python train.py --model="contrastive audio-text model" --dataset="single English nouns, adjectives and verbs, spoken by a formant synthesiser in many voices" --train_examples=78125 --time_shift_ms=50 --n_mels=40 --hop_length=160 --input="mfcc" --spec_augment=true --win_length=400 --tokenizer="word" --vocab_size=118 --loss="softmax" --embed_dim=384 --encoder_arch="mobilenet_v2" --encoder_norm="batchnorm" --encoder_activation="silu" --encoder_drop_path=0.1 --encoder_depths=[4, 4, 4, 4] --encoder_kernel_size=5 --encoder_stem="single" --encoder_expansion=4 --encoder_widths=[128, 160, 200, 248] --text_encoder_causal=false --text_encoder_width=128 --text_encoder_layers=6 --text_encoder_norm="layernorm" --text_encoder_norm_position="pre" --text_encoder_activation="gelu" --text_encoder_mlp_ratio=3 --text_encoder_head_dim=64 --text_encoder_fused_qkv=false --text_encoder_bias="all" --text_encoder_qk_norm=false --text_encoder_layer_scale_init=0.01 --text_encoder_parallel_block=false --text_encoder_inner_norm=false --text_encoder_drop_path=0.15 --text_encoder_positions="learned" --init="kaiming_normal" --residual_init="scaled_by_depth" --optimizer="soap" --beta2=0.95 --lr=0.0041 --beta1=0.9 --shampoo_beta=0.95 --eps=1e-08 --precondition_frequency=16 --max_precond_dim=1024 --one_sided=false --adamw_lr_other_params=0.003 --grad_clip=1.0 --steps=7300 --batch_size=128 --epochs=12.0 --lr_schedule="wsd_sqrt" --decay_fraction=0.4 --final_lr_fraction=0 --warmup_steps=140 --weight_decay=0.1 --adamw_weight_decay_other_params=0.05
Rows from block 2 of the text encoder, named by matrix and row number. Rows with one number belong to one attention dimension. Each number is 500 + 40 x the weight over the matrix's rms, rounded and kept within 0 to 999. All counts start at 0. Numbers have three digits each.
# q: attention query (text_encoder.blocks.2.attn.q.weight, 128x128), inputs 64-127
# k: attention key (text_encoder.blocks.2.attn.k.weight, 128x128), inputs 64-127
q.35:495586471566598494487551457430424529529458410478526502466487553489545573517485467506513507440507517496539539405467503450512484545459427533543475540498512515456526513485454444491504512440456483
k.35:487429518481434590461459482602537457523564619495463437501530507506493453487560530485491510521487534501446525578567490567453507443525529428437529430495506505616467464579480540528478452541494499
q.36:468476467536483468476499456564501491501487521463427477573517528502534552456529515511497490526477489491523514528496480530502500495508503457518510484504488437504518492488503539463513508523448539
k.36:596533502506468521545485517486515491471525472532539505494447532522447497535537497550487506499514504502495541491489504345496492439516491554510491463495498487467492516508471471514494482505574480
q.37:523538522520648504474455512610520521509539543475468469504492495463480575522552462522463498550433509482468490471568546609531620520463485535543514579540530516445475417463501561480474607530564601
k.37:508487510494480504533478500385550478486485470516531507522515479550519481541433551571560534479551503516485568564500530421559421507504475498464535362505468491517487476521536459583506402483457417
q.38:522499485522566549518469515516488506493531484473546441490512424533451526592460513532503461527489466451467499471475503585455572502525449533515520543476484547526489481485531430497552544521546518
k.38:446525481481479473490556520472542482528493515529498526471496510471483489475496476502523535480528513524498495467530516493527500477519464489478513429520494469497514485517488525468449442482483478
q.39:495524566503524511529478592534454447515537568480512533507535449490438571484481487569501483506532480476505531498528492473515494519454539563529495514483435467478423472469561531535542519488442568
k.39:512486424460501537506543506440484557513504489527520480445511474503531449511511544487495559494496517434485494549507531491464487490529446411461537423490518502546565497498450462454490569550514505
q.40:482473504497408532592493539448424581524560450535556508551434532485476539513532526484483427486479498520456487496460454511513460454433454521481461531554518531555532491510531432509498514441542476
k.40:491475474512418444449548447554588395546440531537475471438509524472544489518486488523473569455498506512538485477503480530503494534577498443557540542478591478502543534471476541537509495538445579
q.41:530556440516482493487509542500536450533487527584457532487453513527495488481502495492478509526540490473480557500481519549489525472467557473502466551488463519448491482526484552520530563471507451
k.41:531499570533524499519516430529472523485525486470537480493521496454470518526475468539501500461447488443463487560494508420537530537529485495475538523580411520513519478497533459519480479539475537
q.42:538508596531412475491502480548503475480451471510456478462476551510542534459483501561535577510493428480474449503506466520583522528528490484548428502557435549509539431532524490526510516518503504
k.42:517463404517460541529461582449549553494500496473553511576514501474483507501576547490516447486512521497466546517549474532499516486423497530519538510480524437434506582471506551523484529556497463
q.43:513523516481531525508404529537530556460476547520517445431449487466493445551488436499544505535490440516439548493551492493503470427475501506528563547484528471500463472454516534527504593539530461
k.43:469436499467466414469547479422532429512504355509518511580491482507579485463496535547565461477483493488493495491478516478492546542526502513427449471512432553529464541494470456498526483441433505
q.44:466518528505495507460533439484527515475524538467500535440479492479481464497466500508558486487471473521462506528484554478503511525526527543598540472489510507441498493457493451520542485507497526
k.44:509491492466564508517469556486445456547514494498537535551528457549511488479522510504527459506542524463466459490498518507525485466475503475448458481477475517528495539531475529485490533521507486
q.45:444557507516515508486443473516485482537495496470462509504589466482482477487419454496500502475463551453524478451516507485493458512536485460551526505470501433480532472497481522451445449489431531
k.45:522475506468543510517564570494458479485528446483496541538506523556489554485571567511494472523514520568456450498477484529476510476462501534439479436459471507488458533473541508438585474463546479
q.46:513509513484543493501507587413505390488476514494460549577468499495518484504458502487544534508593504507548532519520477380505450505527494527436481489486507553546497483536526550535534454517490458
k.46:470536444539554515502545442570520541490508503547507489468552477521537479470509466471491479486460475452507457488544503598466546508504479453531506515539508458473502490525443517411481568523514540
q.47:497454565504477552519483497554506550504550515498517484499525481493516531543482500519486490477478501491518456453493475521506483506528507516496463562485525462509511494475423450482499584528529546
k.47:462484410498517458494494535482480444515455482471517564485501510529491477498503537501548476492551506570490501522455471488516513510459464502478517455482488524537516543498550502502541416501493474
q.48:445451492478451523514480537422463578482519483503525511466484511545480470515498557424511525503529538421499535494471478443484413435485481474407516445427473476683460542529487492485510541531522470
k.48:500548485531463424429539474607491439527434495480401495467468539458518507515515463424484469476470450529552470404454457523487557576513467525563461582542579487386513460428491529459516452430440541
q.49:498451492501471547521595452468436537509488400566478526421450555552474569497545522496516564472503476457487515447509453462513518492488499510500515459520519447589499566547519439423495492524465513
k.49:459545456522454476477478576509480515544494567424492492475513485440507440508496470476494414457464497494493513505483471541508474510451481503546489655469511538438480392472481570574557477504532534
q.50:544487508510612498555398526527508582504460549436500500485474525425390549532500488509531454541465448497448518526525485480461536434447465524483525538512461527511510482468516555505505575482511529
k.50:511503500488409490504565450478559464509523447546523503548499529541578510504470519545527509528559514460518493523486562495492509508507502458486499439436429469471499496511437397469466480508480449
q.51:488462516452498557516524536544446481485442438475541578438479481545522532518469461533487496515447510556539464462462534455514493526501562490556464476507428471557469530492465515395411497440514539
k.51:506511497495412518459484509453505533519479533532499452513518464498439477458507518471531516476517460486466566539514475561523510496511494541497544578518502536451505421515490484557533483563484522
q.52:544504486515561546518463497503532488498469566530514471461517488447499486530451493504468472476494500519529493462507506477492458499494447523524543556467546479426514497486475483557552551494534459
k.52:450455502453568470528555460501486456519527424491519493523506424538533492468488468513537494493498478493449467505480544527531505510520522538467479436530438570621427505530501508436527465477545508
q.53:399547564546498498507488447528503485479535528460426464506531500479484551517499459510521464495472449469516518502513556493538528490470493554540462533524470429532451454512524515469558550464422506
k.53:632435473463426467529480580467474533522518473537514466450480502507494448528486497482496512493518471475529521485478524451471470452558490489479537427467491525405555513461450497483500475528500446
q.54:423453498467427486457466489530557522546520513503512455502524477520511554501504535561495501484485488493528514509498541481496522478522514472521497494512537471531439511493484583473549514556469521
k.54:539522518559521475500471493437467501496460518511504519494463524465438456496515481406510487463531425472514474488521473422525429458492477502485486494493500473435555469476536409497524426485529507
q.55:477464453477447503464540458479510462478502514546503493499511512479498460487543544549528503487491488470487485524471440458475482458446488423461559465539444463566445545504476396560574523460522450
k.55:442505512496499482524511464534447545479458476470437543461515487500512517476492449402461466500495534532511470469506479497541464545511472560533445594480582537466547526476544527493480559483519501
q.56:507473433471600518489542537540544501423486512526505485487463509488468479500498480518536487485523506533481517457472529453478513521519498568512565447503471500491475504531519522450505468496510492
k.56:487502517487490517504496509480491496551533502496548527518523481555534530519427514557538502528503516447516517502484475512511469517524551449451519444469451549535509490557436479501517491493529430
q.57:427517501457421465517499507511488478538406557468446487468544552537488473443442506492563510497565513584467475574503518495501451512503492465531565482454449483491501484541548622483566459491444478
k.57:549492504511501546489532435471529483444589431516526533459477450485477529558469485541546490471511446466514515479483483444471489514571498562486483462516489535498495509498398404473454449489511514
q.58:575501536497506523555535527449411561515517416543519519450450563529539558516532506415492502474502474501483492469444502515545502524471485454450395543556501576508571521550527430479398454523516445
k.58:452464472516392491477487528566637452513433529543475475521483487514488544516544536573494481524520570539519510518489527529418494519442530496567537455515513466558459515442478507550531523441467509
q.59:519506478568569534482483515461531407521580512480475488506520508468495507530460449510442529540518469446516521567527525552497560469513485505430497558493481551474495472481542488537571523502540488
k.59:495549525482579506568547470567510551507514504468513468514468505549499497541541513475498462506452589507438469515519554495498509525446533479523479447548463493542506532521518523407409543505455474
q.60:464571452505375489579544547410469361464490509574504584563458527549534474507524477504547478514537528498558514468501508443510428541533522530433416489499444491501468505551445461503571446466470440
k.60:537434489486595547447466488622422613531579569515452437452505478378410408503445450396439476476419477482469476516550473565487536493515475454545526587514588477521558452505503596511475594587503555
q.61:556562540530539480484509498485557503506483439507541463561505453486504489453485572531516456473496489539519524401501498550557532552475533566565479567509560555420515451466440509522481512478470473
k.61:476449482470522549512487508509525516469458508524541492437514512557481479575495524587530610505583527456422519605537520492454465471510517385426564342503391461667521533584575479520489492553503466
q.62:487575492528509502588506439437492534483488509510516519514536542584476505474513507462422485466485495534534458560507493479457492529496528555526555413490488463468510512520456447490511427469514481
k.62:535427492468507510455545531512464472502493554461456448487481472511535555539493456540512525499496463490476492495520568535510486506545491465517462548522489590518427499533512548486521553490442509
q.63:495507558515563464505458500581536426506521579467476599510589506527480541411494472527502476538521481444544466513555532507527557534575530526497523506562519438489459471531479518464480495502537549
k.63:564490422456563526533507484471404529460516487529492455476441502508466475534469527546489503471498515525472511563431501435479526503430480505501538479502455534485545535528583535551503502443490456
q.64:450413492573505473455532514485506519491499509527449450501522498474459545568461564467550529463468563499484501520499497440490548488559516468548495525478544494407523522511449444559464545462544515
k.64:507545474453511497506487546517471512506415512535518544467460471480536445458586507534483436534514510472509514441473487524527505483479502470422472420542465558549536571511547493436526491492471448
q.65:544563545563470521486478473534489467512478561462473507499523535393486530595418517476481520510507524475476507526505497511512516488459525455527451490440549563446542448489504503514566534457485481
k.65:495475477423489490515554528477525533530524382511578517528482471536545492444564492509544421504486572554474503522489506478491530515563494531431533416562393489510497540562443508395461481465521471
q.66:478482589436354497501542442529462452500486502528495529464510559571481492429503454592515551435585391439549546391446453477550412475547465519486545386488442457564445572521458472425451445432432514
k.66:463481429542645482495449499501486608541492550506504531557507497480474474514550548418475433511489508512510498497537488538527552458488497514477534585465574557474466494477554540596593627478528532
q.67:505519488479501454463571514486505503526440480486467471537466518495474512531523481500551562548551517469567537464499500521506490473448411429445560491447479482525484628512564555457476516498463436
k.67:427518523515511559497450444526495493489589529496480534515504494507500522454470536546437459466461500512491504515474522504501457545578526553536467523577521456485516393504441508571521484449547560
q.68:464519485519547459544442522500500507523478521460489451558519495563582499507536503514455506525413526545430434565466541564462564515499524517489550547547543481491495463541507536529561559512504538
k.68:549417490461449525476489507459436489526485477493467552456446488447418512487461457518510495495543464432525504429502457436494462490502498495452434484479481522548554532488524484510398448478497442
q.69:540471584496368471476472485576465509480510505490525486538461479488546489498486504547514498484528439442531565479483513523514450485475504484462505419500533505615496544475510486439485465473495525
k.69:502547450516516524530494486472507491510500478576481495577433527497441510478524502490498457510490549550565486489517476476487523520541525542474525587436466512430445523532454523511532541472523502
q.70:503563509565692490527501481512492531489447518441531430442486483489524506510463528448475469516480509564543488541535527564504447532444467556445517563516481547477513443468613524471513553494477522
k.70:520499482499485560524491543465576427508567540517535547591523490532508546509510527558522507502467500475507504470505491491489514508560573481484486463494530437518449535524403456529434396521486485
q.71:518473461466343499544473460506548506523494533526517534535498473543457453529510503539551460502501501437538474480559480420552532469454517549544543388485524501574480602526463466465414434513456432
k.71:547483577497600532515505439486444577521478489551541479506523523483500527478509485454500540495515480572535546480522541564535546513539495496500482555563525527469506437502513543516596535499545568
q.72:550439497510526443510505514533439523491459503460528462422501553442447455481457478484519547473557447510551485474473455511501411546512437464533448497436529568507523550480512529415457455474450488
k.72:471581450498513550482496488495524530514549545523503486573501496502508492465546542507498443528519511505487511460542498563498527473504572525478501543521528470469450494456443496520501570522582501
q.73:501569527546422518545493521498505444471434499499517479531506563483509472479542461470483478518485531556481509444568529476515544442452505543524492547506487500491497478533504532580530456486528544
k.73:534433478469524575422534466522544545535554448509548482490487504478507500523473526525576532511499491438474454550478520474510495516525486497479479512517473507534489523504538448427464533501475439
q.74:560468556436522534520451495480485460500516452489531535440492512420422567508518507457520528507515536533468550429538516433522455485505472531548487452527464537515538468517473504560474465450496541
k.74:463543475519523524518517488536551529550474468458475429549545436595524427520471488567527450512459552470497509614433498570473541524475543522462521529537534529490463550541542509461523483512521471
q.75:535546471512497508515514537496479500464453496435487473521492550471467509477542490482503483527542542510490483443564523537465445484446537463547475484492438508434473502526535544526511469513454453
k.75:526465510482476492501451496513504503531540498471514501492499472517495493463462510538469530511469502508504491540467488496518506530543465611523496472507486469504555518487495495480453471521523510
q.76:483461402516398491514525526471424454549440488475381520493501504511433458448551414519491450541532464471470452470449493447452462458483520526482547429471445503521490518510505568556429477483467420
k.76:563513598525519518468494499497552587477514484535510481482514508500589506483477494445491527479475526514494472523526492553541514490543458518545464554543542565439524509423496489469506527523576574
q.77:495571468574589474524511513520459397510517513461453459547512531490552500490514540472482476504457477450459496484441517469461565465577509497486528488533528455513495404569501470575570449469532424
k.77:504419499481443507478472496433426566451476461504457546440501465518473567506480479444482546492524506528519506448541502493518491474471486512526469537490518582452440563419477543421483536487526526
q.78:539563576497563517564448497526497443470451417473569470477461587450497462513463461468472505491476467574551591445523469520572539513524494600476512597518517507496503488480535418473471396446524517
k.78:469449417499488503466524513484510542528596581496485456534545460500472514498525502472530498515544521437457483510570487521454410407470470425515499551460567505489487538528528610518488682601494501
q.79:481632455526485507560500462470431561470472489465490522450485516545495508503486484488463465482507521548482514529457544506535557497463502555542491470523499481432480516491509520452484475463502517
k.79:498430549515567509432476487528544453524535512522467525517512513470499472476515523515548548506520442422515506468492471442485497445534491430424494473414523486571505464505520421555509518528494469
q.80:488585557561608542498526486534507582459504495509461428475467485437506494607471503472424528519496496542455457496554531585520475537446519488534437571531616506415546466442552557549542539507512513
k.80:422473515459432461509477571508541414491474492498550492529508482533505517509564480526513470497451541445426530517509495461438495462548497457465546426488431431561500481498511426505434440529489462
q.81:484593496521397503508480558525487522453428491473542506506464524488499485544521465461488504519492503470481478481538515467505509456405527538450555540473527566569519478516539467480541496523482513
k.81:481436473501568525488501438487548455539496479534493527508543516539499540499484521539514461486508515498503535534469502495516507510587552496545506467519525400455519502528532486481438546465506503
q.82:544427475443417508435557477489543446513488492535439479516522495539410511474524508548487540440564490433464519448497472501533485516533528448515520386459474450609453561527445477472490426441506426
k.82:430523497512502484552506501505448567480463503490514486508461457462522492452503475407444475504476527504558544504503553513487537485474467562527534587524492572412501502462493590552579554547533548
q.83:482494496516595469510520532531477538521609497544419453514523457476538547518503504463476464515473521459443533515503472524506428480553525495500487547539447467522539510499494506494569578549553466
k.83:534531531555395551524458441487475493467404494483481451458493538499513454527526474514462484479469495588578498484477494539487503512486485513556491469482501507392499425455501493478500471511447566
q.84:489473454458510521442570492480511466555545486540475555508501505542486562531453553554551495468529432478525503542536493521503503532468487478450552484479548500493489539581487468471513507525399432
k.84:467553533516596504535449469485454503494513569448571489451521501496482425498485447467462533496479547503520549479496462486513504519556498538575518497557445509563511455498508549501512494476558575
q.85:557504543436520520509508598434466541477494543520492465487460474515528517507482493437498487537535446494508514536452484464495486495546501507497421482484453603546488529480491484501508463464522477
k.85:483546528520496522448477427604525496506495507501409441494500511520528516434484460482480483478439447550471471491504492534532520526472495467481524494561518384459511465469469496481501538531475548
q.86:499546522531561539511495452540435489534492598484467550517529491523533479489518444491447508527472571530449480531529506548505542504440495446556456537526509447469496472512519535496534579621495419
k.86:508481514489470482495503524455596431491451391502555553502452527505485520560459541506541571483510438444486546505468505411467463462599502551512561420472486532483538504519459409507478415452526467
q.87:484553506453452505547508534544567512459553515513575549553549482504599496485501535484477497478488550501470472451548482536550567484515492474493438538529502452520489494489441493471512557566560529
k.87:501506543535445535499526446470476474557462439475493450471437502456435503606501474484517516511512492496535496534493520470470471512472499513493560466430518520470545504570562481519499529480419527
q.88:534525487447391503484511497421560520534487543523546526528458453574487505446491496481502471446496525503482496488508500437538535506510509524428441412494486432483432519540439532491483473474530420
k.88:489415492507534510518491491545496493512446501494514498489459500472516485522512513534517555498483484432526481556481525512492504522489502501534541445454518531565510522552560477527555472512463535
q.89:470591514525417509517449445643531498490474508495489461422555510420495516537534499546443518523522508538509466446581536607609515501450539542515513566539569496475526549456549577490451578509478557
k.89:543459539526519535545520580428565485551504492524578536539450510542456465519481558528517506512483510451459505581466526469403466485545546480481511466424456565458587493589542384575542518470565470
q.90:524465511488469483456500519503502453562535513517430550544499490501471509412497516536518518479588484479509495514549499485509540474546499421457542439475473477525527507547492490565521474522471454
k.90:474535512445498540516511512548484519458431452538506469481448473551526541539542500491462479512454491518542524467456499557499517526469491563575489557498521562516455556465493508474576478451495513
q.91:526507432540429504526491538541517583461554526477588428550553505531543467520529506525486506503505640468471441607534544574532520504444525510537504546482441502510496540535521578478544513541558523
k.91:552450521456454468507517537464530391558485525529512573502462517486498583502433532550506527501532447485523583414506486401498480509525517497470518408482509461487573534568546446560474431425378463
q.92:450548505493458428475534520515412510557483488482469479515481492506511501516565436523503438512534474504539478501487498513503482481432490519477495460483500494529477488493524540471523494514448459
k.92:565494597509567531498499478520558502441538504579518542497511515508513541532458565484485548477470518499521521471559507505511479545570473531534476577567507508477499420464450450516508509495538539
q.93:556549499456410503492552531470569519459530521505502503537528529571498440446490507495564507487502507434451528513498438416493489490523505463478456507500489533556439519540490501499506511552575467
k.93:520471519483513529513478437560477505496433454541475548490455544477524558533522541487491492462510475557582526482532506464512511556454537527558508471472525484439486487484500502456526511472448608
q.94:444454488454558524490502483497486544408448464481534563407499468568517443477448449463461587493500485481522457413461496486438565401536459485498522397447437580574423656498440464429376455518533516
k.94:513539531561535422455518486543534474545518506444407450556477482434494516437492538478543457449528472537461469564521477539539452572474548496516487548551584462429551436464516532597581526549495460
q.95:534529454469490481449456543412586543524619499549492506496487482541529537467511589446494489479464451480499464553520464462538525518572541517431555483508574460456544424578456461517521496449543540
k.95:435479492507532509518545418567385514464370506452438492488471484528476488500465452515503435517456488463512456469504484509438561512407515431515389467483497514605465564506553509421493494459449495
q.96:481442502453444431496446542473526533469557471494478496575577471523549517546501506491536492475515539472442477578583494521603486524522523534562486541494461375578503541545469528485604578532535477
k.96:505494505557401568490459481501461448520416447536482488499445517452487455524547501499477540526448456473556513427465527516408506458472505522512490430422503563477493483541538436505472460435474541
q.97:464510493481333478520552494476549446498482451540496508499489511549428500480470444553594478477563490482542523461517519454546483516497462541479485403444462455517474545501458461453518406453555465
k.97:502447529507579515468486469568485557506531566519483467462520487459501430506560568441464505528491524513498489512518490516528507487542482455503535538515545513531530503500590555530504595594505575
q.98:551544529558523467526485478482452521472518497502550411540510537448517513505564507477533490556498575505486483438554522555497476499435496455514485522512489452517512457442545525518571521528519479
k.98:479448451433464471513442574552552458539508488486511581481505473543478523534447535527458498511449509507530492544463518439501490496575515575473501481474556493435503507540466480470482471443458475
q.99:503537500484498511509482506494553490531480506502427507458518493421504506526478471463426479455527520521483449546531487536531521557483497526478517567623561378464552472446451480552445581530446530
k.99:448437515505508503549483558505510476504449453543547528579494504574509463541574497542575491504489467433492501447444538436470456455451560433532485439375439604571432522577516462485504445425548474
q.100:526516550529527478551471444476517538443524516450449458518525462506501525522438527465497466477458525548483474558523495482478500493495501582556467534539543499511539460404461474522430597514462519
k.100:476497437459549489488442481530499437515464466507543549547455501439519495494534456548468568524499440488526503508445509551487532491460490470412558467463455543469497494566465410498552418470489481
q.101:508541503507284491495562538541549472497529519505548553483489486550496501498482513496501491550540500501460504492580485437521551472472499587486476521491557602558475458562482522543487513562498537
k.101:479458521527615557538509443501523491540507422528512439527452541512534540534498493511571535461503517490550553526453582485465503572528499553510491505507439500410531509509534464482456520454501519
q.102:527495504450395541483512472487549450520515487500498482424470499457541536507466515484462495479547510548507567496543509496576512474504517495520496547486511507442543504521494505515418447497539543
k.102:407482527521518490521455551495509470465433518521544490549521457526493477477537505541514512502517500426450458511470540445452529488455509445472510429460431491606497537554547479500545526483492502
q.103:472524539538498555560458512449515507470524474500471430549452530502506540563503516467457499554492513592493488533463516448481478548462479542533444567483542525483498462490514448556606560478516477
k.103:549433531471483469440548501531531484529506539527507490502528527492499423544540517499516499503512517463437508531508472556514475489544526478480544443549442476500505535520491527420418459547526526
q.104:471438458523471514469494529431488465482585473574579517530467473538533531453445548513497500483449469461530511544449494426429504590558538519470488503535478536487475492578455444500463525449553501
k.104:543540503485547461468502480554423515503478596481414474421525559485461469535508440445484489524502500535504435463550417516579525454409471441526544508524518431497515523423532581444520478531449548
q.105:532512494491389527546484544469521525483506471521528434427482511519531452491519438451498484473546568518514501506504520518493527404489533568478533526481461492466460505476498491519527470520588530
k.105:518388481468505487459536473548530467556462501566453483515515509511496521455427537552554462534500460502468534493483473463509519521510482456488509456519503466481523578524531487494539477475399478
q.106:523477523507570493559479480502505522506468539536494420444448451444495495507504495435497473499478532530536462482500540520512487552440486607513524499496492511481458456413514521485438518489459495
k.106:537498497481535498553463538510597423530512514495561499558518509547517527470500490616516527503473513459479522531434508508474477510495518455449498447470505447502531548594467425512462455519545468
q.107:520449544474540474521443485513549444529443476453459418500499506498489462511474500554510570527522465488500524489470530478457502463532494450472563536489446595523483518451532524562497445501449492
k.107:504550462492434501458496479443488554474554497502514544490473455535514541473538497471465447502508507556510475512540502544551502496439523552551473523508538473516471529471450541475515527497529506
q.108:519509432490416507530496466484508495527555454516562546507480508525450502499448579499507461480516525485534492562532552508550576510522482534507498468469509478479512475532432467485464473520541540
k.108:478513493489566517521536526527485485493486506517481511490526475496520477489523494521538519526545501465478508488487522491466479487467499458460495491488495528581536518536553498489488530471445480
q.109:509513464567449448456460480543483516490556553514494537536557528524440509524409515545437535452520519400495495529443504491483503489510497518476478460456489422499476460564420474524517516469540533
k.109:522505490458526524502521487500432526492408481478477479479451541430530489441530511436510442543528514579504496478523477508495494440478485531509514560538507579446562542432593504454472543502464505
q.110:524422502497469468462519437503530442497455545501469510529512499511416516482450538595554507510542480414533510498531462422474481562512472460528495432374529509603502553591483476552524454500410441
k.110:510579514450574517553503529455439565464497445508567491463501521518575492482518536441466520491499509563523559478488563537542516457482511566498527518579443507483489502417465513443529529526615530
q.111:485540534492564518486501529449480498457532479463533456497469531413514496491463471439507542511462461538486523502469527458503445467462486484504517499489486532497515464543520499498576443411548474
k.111:495476458474475452462517457568510476497552512477453502519540531508477517480536487481439476516484533504482464463557488532490500518571498475506468544550546433524473489436496532496488604538470488
q.112:548566455471463492486533498464489488499493497506522552564505511526495527502491535514519511548519543531486513489488549480456509502521508525506493539499467497577501548556553509542577506542494532
k.112:489436507491515475524485471509496491479530525504470496442544500490504480438472499459489471460495512497514498522505490473544523530536486549515486485501545495468498516474493539481416474460506509
q.113:412582564552553492558494474499489536519425527500456434471490505477554518515458492481495429512457465600484444581433495564527550526445530550506512544576510515371514459488551543541471544516404525
k.113:586446500467538538473454553510597467428527478549523565482518472485515483517511527537535526510529458420451500490507502421475458447504519424433410369422477505646516505538501432478442412511525475
q.114:462534497484394512493461508475548526505458541549532521460554489530507517553498525526501536434531509506517531458503509555482572493437532553505540410547540393422515488449521511493403536520506502
k.114:473462502476581502487508553478568446498490477480567493536495470454526528490456520561531471536478524505452426549451477431530502516539504488478516507504467583591515547603515419493522324437491491
q.115:527566549545463507502444473516511465509432513464464459525575434507503401575491504547468501518495531526450482482572497551492484553519482468523525604510553504466551455447573542565511521464539509
k.115:514473469447461532450539522497559544507523478512590582495460511509527570502541531488532463500492474495479522520473529468522507460478485565497504400502456484520532554525481431435454459527518467
q.116:478553462470468431554486547504555516498465494466491483500505494514510463495498436494510528546517584527490508545513503506503521480431484526453579522512446516454551501477527617536497515575479508
k.116:527452528517470565439554421468508528482580502541545514563486497511499551516507533633532513504499493451467474470445515515463474536527552487587463510474488489539455517538494445525472402473499508
q.117:459407487490634512471480508573493516599541570481471480425511379549464497407561591451510469504436502496500453564517420505434515489453438523455571507539574454450478452427519569470395661596468538
k.117:559565542512546479581509449439477443459423396459539535522497526563562531614387467558450519482533430534548548463423530482519495545444540493558417499480449559533504531571531388508557320365513475
q.118:481475454469480408450586497515595465490583500502499463557522551502479475461546574509548478495511423436556569565536476473525448479501491509483491439436530473531479535574496528499520438498528529
k.118:500500497466459543541443480503406538453421476438457529418512508500509525532446471501436483524518555499505480459492499466453480521514498489509460535511493509526516492472534512473487572474474450
q.119:486492526521466556513459466507469563468505460498540547497451490494508449560413469556538507478515532471520486523486517440442502513436549545525500461491501528549517556492506459496461470505482588
k.119:514462463470538411504497547490580424557577520505501443534535507486506489466526500511519490504501509552492543527506497527483478440537482463452524479483492496484481521552504505526530522505460422
q.120:457515487471492472497524542472510521502529491483424437486488555492483516554461477489537550473562508518486499557509514460536429497511502525479546517476488494459523484512525551503502522581476499
k.120:514503521488499530490494459509494496447511505560532571485525515526531491469522585588505489511475500492487487479472513533480527536490548466501475432537423494569451511519451439497508426477488523
q.121:500435535537452494458465491514572412489561485533481481501512478526470514461496536535501477458507444442436488530489471504510567496535520502521450569537494474481511421551474461615494580568458530
k.121:486544473430505484545493540464477537514417463514549525398493512550560457565567465478532513511498487526520550513477576472489496514442488521466570408469441532519497604510492479421470385470532507
q.122:454541516559626493501553451493474497553529516494489528493531526501509496426432483492478505471456516512521437535502516559479526474469518498482509541503523464429517454533522442528457526540416495
k.122:495474488490550499487500532486522456474490456438543510468497463493528550567534482526510519515542439498473547442533470420487502478538499475524499486466500560519479467505461469518492502471501463
q.123:527491538505486462532461460507522503497504553532463558473600510542489508460476412516505546498524471474556472459502473512516500434550440462488538503481468481521460561473471460514417454548528483
k.123:491547475496488532488536488490436559518455446431503501531442529459511528495563527490496493506503480533501501509469506557489537475496477550491448602528483556429478492469488493577586601485477501
q.124:583522475520418532500434542499690480529541531518507432534507461453476575516450527501523428433516550414538504552608531450531554543472497538490578540537559457483498447418470468581429546498495556
k.124:455460493465550547549549513504452512499431461499589536531516532554522493537530511522478511539476518498501542509453553522477504501438502481495489452501412551581504517650508459400498461430505477
q.125:491470443526478475521499455552414452505536477540493528468604509473466486425549457560467474516513517438493481478447457502481492486461561467470555511537469427465486451544590559522556514577476503
k.125:551505526528439524480564524436546569467464454447494492495477516511514533564454555471539481483499524509484466505512490460490500482573469536577467604490504540462478540427494427484430464452510524
q.126:538494444420572520463538532436519531508468479484507507468468461563518510493501510475538524488485501558499512461531467431510427523507518503480493434518461532479503478534511500499449420453467423
k.126:487490506502527500489478458536486483506502526461495474572584494500481500471457505563456565478445489481534477534478512533512564527535504465542500503476489446560448474527482530537568498552527532
q.127:374484511486375500533527560505443518486460455514510505541434502605585454504547469520565468486505531530517435541434568464462453486459502506536480450466465517593544583523576539450480511515520521
k.127:582480491505545479465459486508557471540550537561494521502492474449452538478476539496505549493496474510514517464509497487523496522572520515460491435540544460461507523539470469565498466483468489